config.yaml
arch: "convnext"
model: "image classifier"
dataset: "streak pictures of flow and ridge fields"
train_examples: 195000
image_size: 32
crop_scale_min: 1
horizontal_flip: true
targets: ["field"]
num_classes: 10
isotropic: false
norm: "layernorm_no_bias"
activation: "gelu"
mlp_ratio: 2
layer_scale_init: 0.1
dropout: 0.1
inner_norm: true
drop_path: 0.15
patch_size: [2, 2]
depths: [2, 4, 4]
widths: [64, 128, 256]
kernel_size: 7
mixing: "mixup"
label_smoothing: 0.2
loss: "cross_entropy"
init: "lecun_normal"
residual_init: "zero_last"
optimizer: "muon"
muon_scale: "match_rms_adamw"
lr: 0.0038
momentum: 0.9
nesterov: true
orthogonalizer: "newton_schulz_5"
adamw_lr_other_params: 0.0013
steps: 27700
batch_size: 384
epochs: 54.5
lr_schedule: "step"
warmup_steps: 5540
weight_decay: 0.02
adamw_weight_decay_other_params: 0
Rows from block 4, named by matrix and row number. Rows with one number belong to one neuron. Each number is 50 + 10 x the weight over its row's rms, rounded and kept within 0 to 99. All counts start at 0. After the name is the row's rms in percent of the matrix's.
# fc1: MLP up (model.blocks.4.mlp.fc1.weight, 256x128), inputs 0-127
# fc2: MLP down (model.blocks.4.mlp.fc2.weight, 128x256, transposed), outputs 0-127
fc1.47 092:63 48 54 27 56 59 53 62 59 41 22 57 44 50 53 50 40 59 51 48 67 58 69 59 41 54 42 48 46 50 51 40 47 51 54 67 51 44 42 70 60 54 45 50 50 52 45 51 48 43 45 50 58 49 42 64 45 43 68 45 33 77 47 61 40 58 25 45 61 34 32 42 56 56 53 43 37 52 39 41 57 48 68 48 60 58 51 44 46 50 38 61 57 42 70 63 33 68 42 29 49 59 50 45 47 48 47 43 54 50 47 54 51 53 52 49 51 55 46 57 34 48 55 69 47 23 55 40
fc1.48 096:44 54 62 58 42 52 42 47 55 49 42 42 52 53 32 50 37 48 40 66 47 49 54 41 47 53 53 44 53 37 46 54 30 42 56 69 61 33 60 62 62 39 51 33 52 55 66 45 36 47 42 29 61 61 59 60 39 54 58 54 50 48 38 39 52 51 61 64 50 49 39 62 44 75 31 40 42 48 60 62 53 44 50 52 56 46 44 58 53 46 65 42 42 36 68 69 51 49 53 41 58 53 84 51 41 50 53 52 74 57 44 37 57 26 57 54 47 54 48 50 52 49 57 45 38 61 55 57
fc1.49 111:47 42 36 40 40 49 41 56 53 35 54 47 23 52 64 53 52 61 50 32 41 51 60 51 60 51 50 48 41 58 35 55 48 24 60 60 61 54 42 50 38 28 53 39 61 55 47 43 62 64 46 63 52 46 65 55 65 42 54 58 36 57 42 44 48 58 51 35 74 55 65 54 46 45 51 53 43 59 35 52 50 48 36 60 58 62 65 65 77 53 44 40 64 47 60 52 69 46 55 40 57 54 44 47 71 47 36 34 55 53 48 33 33 57 45 41 61 51 50 46 49 50 53 58 45 51 43 41
fc1.51 097:58 49 61 55 64 23 61 53 49 50 31 56 42 72 48 51 53 46 49 56 51 56 44 61 55 58 39 50 37 44 20 54 38 48 57 34 65 51 43 63 35 40 43 63 37 45 61 48 54 55 65 56 62 44 50 51 57 42 46 56 59 62 51 44 52 66 55 40 41 56 47 47 55 48 30 53 48 57 44 52 33 57 30 60 64 51 48 53 56 22 54 50 43 75 56 48 64 44 42 47 47 53 52 33 46 52 53 63 46 52 46 49 49 46 44 37 26 48 46 52 41 42 66 39 37 55 67 47
fc1.53 104:31 40 43 62 49 59 57 36 38 41 56 58 46 43 42 52 32 50 62 49 38 46 45 37 66 47 28 61 49 65 53 56 52 54 52 46 44 41 51 62 65 39 43 51 38 33 51 45 60 58 46 41 52 49 47 57 62 46 51 42 52 55 33 26 44 48 43 63 52 62 56 46 41 48 56 45 59 54 58 67 49 58 52 44 64 46 64 48 48 45 48 67 65 49 30 64 45 47 38 56 71 44 43 49 51 47 43 79 38 40 55 53 45 45 47 62 85 57 56 50 50 58 48 36 54 37 59 43
fc1.54 100:41 45 53 43 48 41 68 61 41 51 53 46 35 71 49 49 43 62 48 39 46 40 53 32 63 45 39 56 56 51 54 53 42 53 49 46 61 59 51 58 56 55 53 51 60 45 67 50 63 36 48 66 59 31 55 29 46 46 52 63 47 53 62 63 48 46 43 47 29 44 53 41 44 62 50 44 48 46 40 50 53 53 54 62 51 49 67 67 40 50 48 60 72 41 64 30 57 37 55 62 43 49 57 43 64 56 35 56 47 58 59 53 47 41 49 57 14 41 54 58 60 35 70 32 49 38 37 47
fc1.55 099:36 55 54 52 46 45 46 51 58 38 62 39 44 52 44 68 47 52 47 51 64 42 42 48 53 35 49 48 57 45 57 46 41 48 70 44 43 59 58 40 47 36 67 49 52 52 68 48 50 55 46 63 55 52 50 53 52 46 92 51 39 42 56 79 43 50 45 55 45 50 47 51 58 16 60 42 42 47 43 56 42 36 47 46 68 52 59 35 49 59 42 50 49 62 57 52 47 52 46 40 59 58 45 45 52 52 50 75 47 46 45 54 57 45 54 65 49 25 19 49 41 49 56 42 50 43 40 43
fc1.56 053:50 71 45 65 50 48 57 34 45 51 57 50 43 63 51 42 47 55 50 47 45 55 69 41 56 46 57 50 52 44 66 41 49 41 59 60 34 71 51 59 48 38 66 57 56 51 40 54 49 42 41 68 57 42 56 40 49 62 39 49 38 45 53 62 56 47 42 36 50 59 55 57 17 36 45 58 51 47 43 46 40 56 58 51 33 39 48 45 52 29 39 44 47 61 49 45 32 46 46 59 51 25 46 47 58 45 57 61 50 50 43 61 65 60 52 57 53 84 61 62 60 46 36 54 72 48 49 44
fc1.58 099:36 66 40 42 50 39 37 38 52 41 42 51 46 40 37 45 61 63 43 53 52 64 48 57 45 40 49 22 53 51 65 28 39 51 37 43 52 33 59 43 49 53 38 46 41 61 52 46 59 56 58 56 53 70 40 28 66 50 59 43 51 48 63 50 57 39 36 55 53 35 61 55 52 44 51 70 44 55 53 47 42 36 52 50 64 42 42 67 55 45 57 54 54 38 53 50 44 53 36 50 52 54 35 52 48 54 58 79 71 47 54 56 50 68 56 62 36 56 42 54 63 48 64 47 57 52 59 30
fc1.60 098:58 42 42 53 60 52 41 56 54 41 62 33 47 65 46 57 46 58 36 40 48 60 46 38 43 49 34 46 38 41 23 49 56 54 41 64 56 51 52 17 48 54 53 44 69 64 65 41 75 36 56 56 64 53 68 53 49 45 45 56 46 42 43 66 34 54 33 67 53 52 46 42 44 49 60 45 48 71 38 43 44 59 55 48 53 46 51 49 40 44 41 36 47 51 40 53 53 54 49 71 68 60 59 59 59 48 50 43 42 36 49 66 46 56 56 51 50 53 35 73 42 46 43 47 43 59 58 45
fc1.62 119:54 42 28 46 45 63 48 56 50 44 54 55 40 55 49 81 51 49 47 48 66 59 59 51 54 55 51 53 57 50 57 52 52 40 48 49 43 40 45 46 28 53 49 53 86 68 40 47 45 56 50 53 51 68 62 48 35 58 57 54 55 55 44 42 61 46 46 46 42 63 41 54 63 54 50 56 47 20 45 43 43 40 45 48 54 41 46 46 47 49 38 45 60 46 49 55 47 56 45 48 63 40 54 74 61 53 37 44 41 37 53 45 44 35 27 47 17 59 55 58 63 44 32 59 58 48 55 53
fc1.64 065:38 39 48 41 19 51 56 60 51 46 53 44 38 60 44 49 45 62 42 44 45 46 62 63 56 67 56 55 68 38 56 48 45 56 29 55 67 50 49 40 54 47 45 42 38 53 57 63 46 64 66 58 40 49 60 53 49 44 67 72 26 61 44 41 62 53 39 52 37 55 39 51 48 31 44 69 51 57 37 59 65 43 49 53 59 60 48 50 66 59 51 59 46 54 33 57 43 46 49 31 44 53 49 53 54 68 36 58 60 44 45 36 61 42 50 44 45 49 42 60 54 52 65 52 45 32 32 58
fc1.65 103:49 47 43 52 53 49 54 65 51 52 60 44 45 39 51 52 50 52 46 37 60 43 50 50 53 53 54 48 51 60 50 47 44 52 38 54 87 48 54 50 48 50 13 50 49 50 71 54 57 51 42 50 44 50 51 42 49 44 38 55 58 51 53 28 45 54 51 47 53 48 52 47 46 78 40 45 53 55 63 48 58 43 48 44 85 31 61 46 60 47 46 50 50 49 47 41 55 55 56 52 51 55 48 53 49 48 51 44 48 48 46 53 56 57 54 52 51 00 66 44 60 49 61 46 40 47 53 52
fc1.66 096:36 57 50 55 47 53 44 38 47 50 46 61 65 39 48 50 48 46 65 59 43 59 27 50 55 49 40 66 54 51 55 50 47 39 63 58 52 57 54 61 41 34 45 45 57 44 42 58 40 48 52 51 46 42 67 60 52 46 47 58 70 30 53 47 55 51 57 44 52 47 29 43 59 46 44 44 72 28 54 47 23 35 44 50 48 54 64 52 58 43 27 64 47 52 49 57 63 64 32 44 54 36 16 54 58 57 48 57 26 49 44 45 65 45 47 51 52 50 51 57 53 56 61 63 52 36 63 47
fc1.68 113:51 70 52 55 67 65 49 43 62 56 37 55 55 44 50 48 72 30 49 48 45 53 49 35 63 40 56 52 41 50 44 56 48 49 65 50 56 28 35 52 45 50 51 47 43 52 70 54 46 32 47 49 52 52 58 45 62 47 39 63 59 50 57 59 44 26 57 58 66 57 58 42 48 68 50 48 41 44 60 53 39 42 64 38 53 31 53 49 44 47 52 57 31 48 59 38 66 53 43 61 53 54 19 28 59 34 49 53 30 48 52 41 47 41 58 44 42 46 73 58 62 59 43 47 44 49 52 45
fc1.69 122:34 37 51 48 49 39 60 67 58 32 55 32 45 56 51 62 46 54 46 49 71 43 60 39 51 39 46 47 57 52 48 32 38 39 51 49 46 56 60 57 49 31 55 54 52 46 62 54 50 46 59 61 39 55 48 46 48 48 82 50 46 45 44 78 53 62 54 46 28 43 29 55 60 29 54 52 41 52 41 49 42 32 51 49 67 55 49 28 45 47 42 57 64 59 59 57 48 46 59 44 60 46 49 61 63 55 42 70 43 52 48 54 48 48 60 55 61 40 20 45 56 51 56 54 54 50 55 38
fc1.70 099:54 37 34 77 58 45 42 61 41 55 70 43 40 61 74 55 59 63 59 38 38 51 56 39 48 60 46 45 63 42 46 31 55 63 40 61 40 36 65 65 45 40 48 56 54 37 44 63 56 38 40 53 56 57 56 48 54 38 51 54 53 49 41 53 50 59 38 57 52 46 31 43 73 43 48 50 47 51 45 43 42 53 49 57 47 48 55 37 69 25 58 58 42 53 40 59 47 48 41 36 53 36 66 52 57 40 37 63 62 65 37 44 50 61 60 64 56 58 39 46 54 45 38 57 57 48 42 61
fc1.71 106:50 46 33 57 62 57 58 45 36 43 53 61 54 83 50 47 50 47 43 41 61 51 54 63 51 61 49 42 52 44 42 48 49 43 39 53 60 48 53 30 60 41 50 35 84 50 52 41 52 43 66 40 45 55 36 48 48 55 61 54 47 61 31 42 72 28 49 58 54 43 37 47 43 49 49 57 38 56 48 38 68 35 52 70 60 47 58 49 35 37 62 60 38 55 47 54 64 54 51 60 33 53 53 51 65 68 45 55 49 38 58 56 39 37 49 71 46 50 60 52 38 54 59 41 53 47 50 48
fc1.74 118:48 37 38 65 23 34 55 30 44 48 36 50 51 68 41 69 66 51 51 59 55 43 56 45 58 46 59 56 73 46 50 51 53 48 48 27 55 57 43 46 44 45 41 44 48 55 41 59 52 44 50 50 54 82 47 32 64 49 48 46 65 70 46 57 74 40 57 53 52 68 41 62 55 50 48 49 52 55 42 27 65 42 44 52 49 42 60 29 60 61 53 40 59 44 48 49 52 45 57 54 58 44 61 51 52 36 44 48 55 39 45 42 57 47 21 48 41 59 42 47 57 52 51 56 49 53 49 58
fc1.75 092:53 57 54 41 57 46 58 38 62 40 31 52 47 57 56 45 47 46 45 52 52 47 48 56 60 50 49 31 41 53 56 52 23 50 79 47 51 51 35 49 59 51 46 35 92 68 54 63 67 41 43 64 58 56 54 44 61 46 52 47 57 47 57 50 38 31 55 62 65 48 53 45 47 53 46 57 59 50 55 62 43 55 52 53 51 24 68 39 49 46 51 39 53 53 50 31 54 51 37 50 56 37 46 57 60 23 40 46 42 41 45 52 49 52 63 37 34 43 51 56 52 59 43 56 40 41 49 45
fc1.76 074:53 65 39 47 37 41 54 46 40 58 75 60 44 38 58 37 49 67 27 58 61 52 47 44 63 52 69 33 37 49 47 56 29 58 59 45 44 50 46 43 56 66 52 59 48 53 69 41 51 55 57 45 50 50 59 45 54 36 66 57 45 38 59 44 51 31 59 30 47 39 50 49 55 41 50 74 51 42 32 59 42 42 57 56 63 41 40 51 67 49 62 59 48 31 59 63 42 38 42 53 57 44 62 55 39 59 32 54 50 42 61 52 41 46 57 35 40 52 49 70 57 58 57 57 49 45 41 48
fc1.78 109:37 41 20 43 45 50 41 53 62 53 55 49 48 59 50 48 51 33 66 54 62 64 63 65 44 67 68 50 31 41 58 52 35 41 53 47 66 49 49 34 47 45 54 64 55 57 56 49 47 61 52 58 57 46 43 51 42 43 54 39 48 61 52 43 68 43 62 36 60 62 49 49 57 54 52 60 63 60 52 41 64 39 56 49 45 41 65 51 46 49 37 66 46 46 28 39 25 43 49 58 65 27 55 63 49 78 53 48 48 53 53 29 45 49 46 46 38 47 44 59 47 46 43 52 55 50 58 38
fc1.79 096:63 57 36 56 56 41 58 41 54 63 68 55 39 44 66 56 44 65 49 52 48 56 52 60 54 55 50 51 47 51 43 47 58 53 53 59 28 60 49 68 56 53 44 52 35 45 37 61 50 64 35 54 52 41 66 58 53 47 61 59 59 49 18 53 47 55 50 22 32 66 58 39 48 55 35 49 65 45 55 50 26 37 44 46 60 40 53 55 56 55 67 34 55 32 57 34 58 43 40 60 43 39 54 47 44 60 41 62 42 58 30 44 52 40 61 45 48 60 47 52 53 53 41 58 49 41 66 52
fc1.81 099:51 47 40 56 45 56 46 46 58 49 45 63 38 99 47 58 44 61 62 54 49 49 40 43 37 57 53 61 51 36 69 37 45 63 34 60 52 50 50 53 59 62 53 39 49 58 45 39 62 54 36 55 52 32 44 51 43 55 60 47 47 47 50 43 54 60 64 49 51 43 26 46 58 45 65 56 54 49 45 69 35 64 58 50 53 46 38 38 56 45 45 47 38 59 44 55 57 44 62 45 35 46 51 48 61 56 37 43 60 59 71 55 50 60 48 44 58 54 35 39 45 53 55 46 51 49 33 54
fc1.82 106:40 37 28 43 42 46 47 57 38 42 43 48 39 47 62 69 47 58 43 51 59 48 40 49 54 75 83 52 53 57 53 54 52 48 51 44 46 44 28 68 33 52 45 54 35 56 45 44 60 47 60 55 52 65 40 42 50 44 56 64 58 42 58 55 32 57 41 43 53 55 54 39 56 46 48 67 41 53 63 55 55 58 48 47 52 46 52 51 48 54 48 27 47 56 53 44 43 52 49 53 47 56 80 57 37 45 40 62 45 21 56 66 41 54 42 51 46 59 36 71 48 42 41 47 49 42 61 60
fc1.83 079:40 54 42 58 59 60 47 34 50 38 41 46 52 37 47 68 59 32 37 40 59 46 42 36 45 40 66 47 62 57 36 52 37 39 55 63 58 47 66 55 64 41 53 52 52 60 55 39 40 57 47 44 60 52 38 61 62 47 49 58 51 49 59 51 44 62 43 49 48 41 41 51 48 45 44 46 48 63 61 52 59 54 66 71 57 49 47 66 33 32 59 50 48 57 37 52 49 28 57 27 60 58 45 46 48 53 51 27 60 45 44 52 55 65 39 54 73 62 61 57 51 56 46 46 66 23 39 54
fc2.47 089:56 55 33 61 42 61 50 29 42 57 40 59 42 56 44 47 49 55 47 59 50 52 57 30 56 55 47 45 49 50 39 61 50 23 36 77 52 54 42 51 61 57 51 57 45 54 55 46 59 57 46 51 36 52 50 50 34 47 46 44 56 51 51 56 63 69 23 47 34 63 38 39 50 48 69 55 67 50 57 26 57 50 56 30 63 60 40 57 40 46 44 48 54 55 58 47 41 42 34 45 26 57 63 50 57 46 49 44 63 49 44 56 58 76 59 55 39 53 56 60 50 40 53 55 48 56 49 35
fc2.48 083:55 55 36 51 49 47 49 51 59 45 61 37 50 47 57 35 55 57 51 46 52 56 57 63 42 51 55 56 42 76 52 60 47 50 42 43 44 45 45 46 47 63 63 50 44 43 53 45 42 52 44 53 48 36 37 28 66 49 61 67 62 44 37 35 58 41 63 60 71 41 49 55 57 53 46 68 62 58 57 65 51 58 53 33 52 68 39 37 37 64 24 49 51 26 62 63 47 49 47 42 54 42 64 45 50 52 65 33 52 39 50 56 28 51 52 62 30 55 38 58 55 44 56 47 67 51 45 40
fc2.49 098:57 34 32 34 25 52 43 38 53 47 51 47 29 49 53 54 41 49 57 35 43 63 60 41 40 56 45 47 50 45 58 72 39 46 55 42 50 42 47 55 56 31 31 35 51 62 53 56 37 39 40 56 47 46 65 40 60 53 41 44 55 53 45 55 53 45 45 56 45 26 50 58 31 54 67 26 41 37 64 32 41 47 53 43 43 65 47 36 59 48 55 39 60 48 46 51 48 37 49 49 36 47 48 65 51 61 49 39 51 62 47 47 39 38 53 48 29 41 73 53 40 57 38 48 48 51 58 43
fc2.51 091:64 54 73 60 47 34 65 39 48 51 43 38 51 50 45 58 58 51 72 51 39 44 49 47 44 55 57 52 40 52 40 58 45 45 67 48 67 46 44 54 63 71 63 50 52 29 66 48 48 59 49 42 59 75 64 58 30 46 56 34 47 32 56 42 56 47 62 62 50 57 56 45 38 43 38 46 49 58 55 50 53 53 54 47 44 39 39 66 41 56 50 70 48 60 38 42 50 61 51 62 45 41 31 57 66 41 53 60 53 55 33 70 52 39 37 50 51 36 55 36 49 42 58 41 54 58 43 33
fc2.53 091:56 51 55 51 49 30 55 50 59 33 52 50 44 62 36 52 60 67 61 51 50 52 51 34 32 47 49 51 42 49 61 37 55 49 47 43 62 69 52 54 42 52 51 48 46 48 59 64 20 47 67 57 46 45 40 54 38 44 56 54 47 60 55 44 34 56 54 50 42 39 61 45 22 58 31 54 58 38 43 41 42 46 47 53 41 44 52 57 64 30 49 47 20 49 45 55 33 59 45 62 33 35 62 54 56 53 47 53 37 57 58 43 45 51 49 32 28 48 64 64 44 58 61 57 61 45 45 57
fc2.54 104:58 56 56 43 58 51 57 54 55 40 51 48 52 42 49 33 54 59 58 58 39 28 53 53 37 54 43 54 56 51 35 50 44 61 63 52 32 67 57 48 54 55 70 51 43 50 51 49 44 58 50 59 20 59 68 59 56 58 49 29 33 48 42 37 58 52 61 45 33 52 51 37 49 38 55 52 43 42 55 54 55 49 51 72 56 54 49 44 60 44 42 45 31 39 56 47 31 47 58 52 52 31 50 61 68 53 33 53 40 55 63 45 44 49 43 46 29 44 53 32 23 57 47 47 50 70 63 47
fc2.55 111:38 54 60 47 58 43 55 50 80 46 52 45 56 58 57 44 52 57 45 61 44 60 45 57 48 47 46 49 49 54 41 44 55 59 43 61 65 51 61 39 53 49 37 51 56 56 33 36 55 53 49 48 70 37 50 52 75 42 64 43 29 63 36 66 50 54 54 41 47 40 43 49 49 49 60 43 58 44 45 43 49 62 44 49 62 63 60 52 50 54 61 56 45 63 63 54 43 53 45 45 44 55 55 53 62 40 57 48 39 42 29 49 47 52 61 50 37 70 57 10 61 40 31 56 26 42 37 52
fc2.56 070:34 62 44 52 60 53 51 75 53 53 54 52 32 30 66 47 54 48 51 45 56 59 47 50 41 39 49 59 59 41 63 47 47 32 56 53 52 34 47 37 67 62 44 62 61 52 44 43 47 44 44 49 39 40 43 34 53 58 63 55 73 53 56 38 38 48 39 49 48 45 36 48 41 59 57 40 35 60 51 37 41 60 50 50 38 76 39 40 54 52 55 44 51 58 52 43 52 47 47 45 53 32 46 37 40 48 36 27 36 55 50 43 58 57 37 51 49 14 44 63 49 41 40 53 40 45 46 49
fc2.58 083:50 58 54 54 63 43 70 42 60 57 47 56 58 57 56 50 32 46 33 49 31 48 53 51 56 45 41 52 51 54 52 26 65 61 49 61 21 47 52 40 48 44 52 63 42 46 47 52 62 33 47 64 56 51 44 66 46 45 56 54 64 29 56 62 50 62 51 62 40 80 46 58 43 66 53 60 50 51 56 43 51 45 49 52 59 49 33 40 43 47 39 57 58 40 64 35 45 63 58 51 38 51 37 48 72 49 45 54 45 46 70 46 57 41 47 67 56 56 62 49 32 59 48 40 57 67 52 43
fc2.60 103:42 56 53 52 41 28 51 61 55 55 40 38 59 36 46 67 49 53 43 38 56 42 50 35 42 55 64 46 52 59 58 60 39 46 42 25 59 49 66 42 57 59 61 48 40 52 45 57 56 53 71 54 45 70 49 57 41 41 33 47 38 62 56 40 33 51 54 49 45 35 58 49 44 38 55 52 54 38 50 58 62 53 56 48 52 49 47 66 45 48 46 26 54 42 53 35 50 33 49 66 51 35 58 55 43 43 40 85 51 34 45 39 45 53 55 39 57 40 44 42 46 54 57 36 47 49 24 55
fc2.62 101:37 37 66 54 47 47 48 42 42 60 45 58 59 39 59 59 61 51 61 59 60 54 38 49 41 53 62 45 57 41 40 64 52 44 41 31 65 47 54 54 50 54 39 46 58 33 42 54 35 42 45 37 38 42 43 51 59 25 66 67 38 47 41 50 53 68 51 48 32 44 50 47 39 52 48 49 40 55 54 51 45 52 68 40 63 27 71 49 54 52 58 44 26 39 37 64 33 40 58 44 42 52 60 40 50 60 48 55 49 42 63 34 47 46 53 38 57 49 57 50 67 63 66 56 59 36 46 33
fc2.64 073:37 47 52 54 45 48 64 36 56 48 45 54 07 48 44 52 38 53 46 48 51 56 64 51 52 41 59 78 47 63 46 59 52 48 59 48 46 53 46 39 53 53 24 56 54 51 60 43 46 42 48 39 53 46 54 37 48 53 54 50 53 54 58 50 51 47 43 48 51 34 36 46 32 44 50 37 56 57 27 37 53 46 52 38 49 62 27 50 60 47 56 27 53 63 48 35 61 63 52 35 60 39 58 49 48 43 39 47 37 66 47 51 52 34 48 57 48 49 58 58 60 35 50 51 21 43 50 45
fc2.65 132:47 53 48 45 48 50 46 44 44 54 47 53 43 62 32 51 51 47 51 60 55 49 49 57 50 54 55 50 48 50 46 47 59 49 50 45 41 37 47 53 48 54 95 49 50 51 59 59 45 54 52 53 63 56 62 59 49 58 46 38 28 56 57 45 47 37 47 45 44 48 52 47 55 57 61 50 53 52 44 55 48 41 40 44 54 11 57 61 35 40 46 39 53 44 52 42 63 44 46 52 47 46 50 46 43 43 49 74 57 53 55 59 59 49 40 49 56 99 59 62 50 43 65 47 44 59 44 55
fc2.66 098:56 48 54 51 51 45 55 58 49 65 52 58 18 47 48 50 57 64 46 45 36 56 51 56 57 49 57 52 49 42 54 60 63 50 59 51 40 49 54 60 54 55 41 48 53 57 24 43 58 31 34 31 51 33 43 33 63 67 60 64 62 76 63 50 42 53 56 62 38 48 56 47 47 38 62 52 62 59 36 60 54 38 45 50 34 48 45 34 58 54 42 58 48 44 62 66 74 41 46 36 51 60 57 46 49 60 46 53 49 50 61 57 51 64 65 52 50 49 40 63 68 63 46 70 45 46 61 53
fc2.68 099:53 45 36 46 61 58 29 61 49 44 41 36 34 51 38 42 56 49 55 41 59 59 45 51 67 38 57 39 53 72 51 36 70 56 49 44 47 46 55 58 55 37 46 50 37 64 40 41 51 30 37 61 33 39 63 34 69 48 52 45 61 55 53 42 60 52 41 56 65 42 48 59 57 47 47 52 61 42 25 61 42 51 43 47 39 68 39 47 31 45 58 50 58 69 61 62 58 60 58 49 57 57 54 46 56 59 68 48 36 32 51 47 38 50 59 54 57 60 45 51 40 62 52 46 40 31 51 57
fc2.69 105:51 47 49 47 54 49 49 28 50 30 49 47 61 51 49 38 64 58 53 57 46 65 39 58 47 46 56 48 53 78 52 51 46 49 48 58 63 45 51 54 55 52 51 37 52 41 38 49 43 57 53 55 56 47 44 56 40 49 69 51 34 67 54 70 60 61 42 49 65 31 48 45 31 62 52 45 48 41 45 52 60 60 46 56 57 73 63 64 63 55 66 40 42 62 54 57 59 59 48 48 49 72 67 58 58 48 56 52 46 36 52 52 53 39 70 42 48 54 57 11 46 44 42 55 55 40 40 59
fc2.70 087:47 56 53 44 40 40 52 68 45 46 51 40 72 60 52 43 53 54 57 51 55 50 36 44 47 49 50 40 78 47 48 54 59 50 63 55 37 44 42 54 56 46 51 47 50 61 57 46 46 58 45 61 37 35 48 60 43 52 58 60 53 51 59 53 38 54 73 44 46 63 61 42 47 71 51 57 35 61 52 77 58 26 41 43 41 67 48 64 42 45 60 48 49 50 45 50 42 55 48 40 44 59 75 62 49 69 50 51 43 65 50 62 64 25 44 67 47 44 50 43 42 29 42 58 55 51 52 67
fc2.71 098:55 55 49 46 65 26 44 38 42 57 47 36 43 34 57 60 59 65 46 46 47 40 42 44 59 47 56 44 43 64 54 63 36 47 49 38 50 54 54 50 61 59 60 46 39 60 42 64 64 53 52 55 47 51 32 44 53 45 55 51 42 36 52 54 36 52 45 59 62 60 59 58 51 29 44 67 46 43 64 56 48 31 61 39 44 41 56 46 57 45 39 53 62 43 46 53 66 69 55 38 41 64 36 42 54 53 58 74 66 42 50 35 27 55 61 47 54 33 47 45 60 44 32 52 71 57 36 42
fc2.74 113:65 46 61 33 51 45 42 50 51 50 50 51 50 46 61 41 63 41 57 50 44 34 46 56 31 61 58 63 64 62 42 61 55 58 53 67 61 37 55 29 30 48 58 63 43 44 34 46 67 53 61 43 30 37 50 56 56 59 47 33 43 42 67 58 52 44 76 57 65 67 44 58 51 48 48 60 45 22 46 47 63 56 49 51 48 46 41 64 53 59 55 37 56 54 48 60 42 52 42 47 58 46 56 66 49 55 44 63 63 42 40 48 47 58 40 53 62 48 59 53 64 63 46 48 46 70 33 50
fc2.75 104:48 40 39 48 52 71 38 63 59 48 52 55 44 60 54 61 37 33 47 42 58 46 36 70 52 38 58 50 71 59 39 57 57 46 48 41 57 55 55 63 48 37 56 52 26 43 35 46 64 54 32 52 52 35 62 38 69 45 53 57 53 65 72 43 53 63 42 53 54 40 32 43 57 30 51 68 46 44 37 40 52 45 45 55 67 51 58 55 55 48 49 66 53 65 54 53 53 41 53 55 63 46 64 59 58 67 50 28 59 37 50 53 47 50 54 42 54 57 61 47 45 63 47 51 37 37 59 52
fc2.76 084:61 66 56 39 48 51 45 67 58 43 43 66 26 61 31 43 29 46 36 49 51 44 46 39 30 44 53 47 40 66 65 55 52 67 40 56 51 40 46 43 55 49 30 38 55 66 56 51 32 47 32 55 42 34 61 44 54 53 74 54 52 46 50 42 46 49 62 44 59 48 39 47 43 50 46 55 37 69 39 40 54 47 70 51 45 40 53 49 55 60 38 59 41 40 70 49 57 55 48 49 51 32 63 40 43 43 65 50 41 42 50 53 50 45 36 52 62 38 38 43 51 50 40 39 50 58 45 32
fc2.78 096:34 46 47 38 32 42 39 59 54 48 57 40 58 47 45 82 43 44 60 33 48 39 48 39 46 57 78 60 55 64 46 49 65 33 42 49 43 54 39 59 40 52 51 49 40 64 59 64 46 64 58 45 45 46 53 46 56 40 42 61 41 62 29 51 54 49 49 53 55 51 55 29 51 39 44 52 60 64 65 39 49 46 42 65 62 52 55 63 61 50 73 54 62 47 55 38 48 56 67 57 62 44 64 42 50 46 65 49 43 47 50 53 35 47 51 39 63 40 69 48 54 60 50 56 55 72 40 49
fc2.79 095:42 39 57 37 56 53 38 44 43 34 48 40 54 43 52 48 56 46 64 50 54 38 36 59 45 69 40 55 53 35 31 53 46 45 52 54 48 60 51 70 34 55 41 56 66 49 34 45 71 52 56 48 37 64 57 37 54 46 59 39 47 54 45 37 50 63 47 43 47 63 61 57 46 45 63 42 47 30 33 38 61 45 36 49 36 54 63 47 46 47 63 45 52 50 56 46 43 30 56 30 69 44 65 42 66 40 51 63 69 60 48 58 41 43 40 45 46 53 35 38 40 49 58 33 66 43 53 62
fc2.81 080:41 49 52 68 55 57 40 49 48 47 62 59 99 21 56 39 47 51 46 63 44 56 57 42 55 46 60 46 41 53 51 52 55 34 60 50 39 57 58 40 56 60 61 48 46 52 66 39 52 57 69 67 49 51 46 69 63 69 59 58 47 54 59 46 69 41 45 45 53 46 39 52 52 62 47 58 55 60 50 57 56 55 60 52 49 41 49 58 50 42 36 43 68 61 46 43 61 53 67 36 46 50 37 26 47 52 56 44 47 57 49 60 43 54 46 61 49 35 57 54 53 54 49 63 50 44 43 51
fc2.82 097:55 38 57 60 44 36 33 44 57 41 45 54 51 48 51 41 39 36 64 45 40 68 56 50 38 64 81 32 51 62 47 40 55 60 53 37 47 48 56 43 40 53 53 55 68 34 64 41 54 52 61 34 41 47 52 62 51 55 41 39 47 36 71 50 46 40 47 36 31 51 36 49 46 49 34 32 65 52 62 42 54 50 48 57 39 39 32 42 57 41 48 61 38 58 67 47 33 68 40 64 44 51 65 45 55 56 48 66 37 57 52 44 54 49 54 47 50 41 46 33 43 49 47 49 60 62 50 47
fc2.83 080:47 51 54 53 36 57 61 42 44 45 45 60 57 58 43 63 54 45 68 51 50 62 54 54 47 36 25 58 52 37 50 40 41 33 52 45 36 51 57 44 55 70 32 43 47 51 54 60 41 57 44 22 51 47 66 45 47 60 36 58 47 57 59 48 55 62 62 49 46 50 49 59 43 52 58 46 53 52 54 51 25 50 41 45 31 65 65 37 74 53 44 58 42 56 51 52 57 49 58 62 46 52 53 37 54 57 43 36 32 68 23 43 53 52 40 51 54 55 38 55 66 38 59 60 64 58 32 53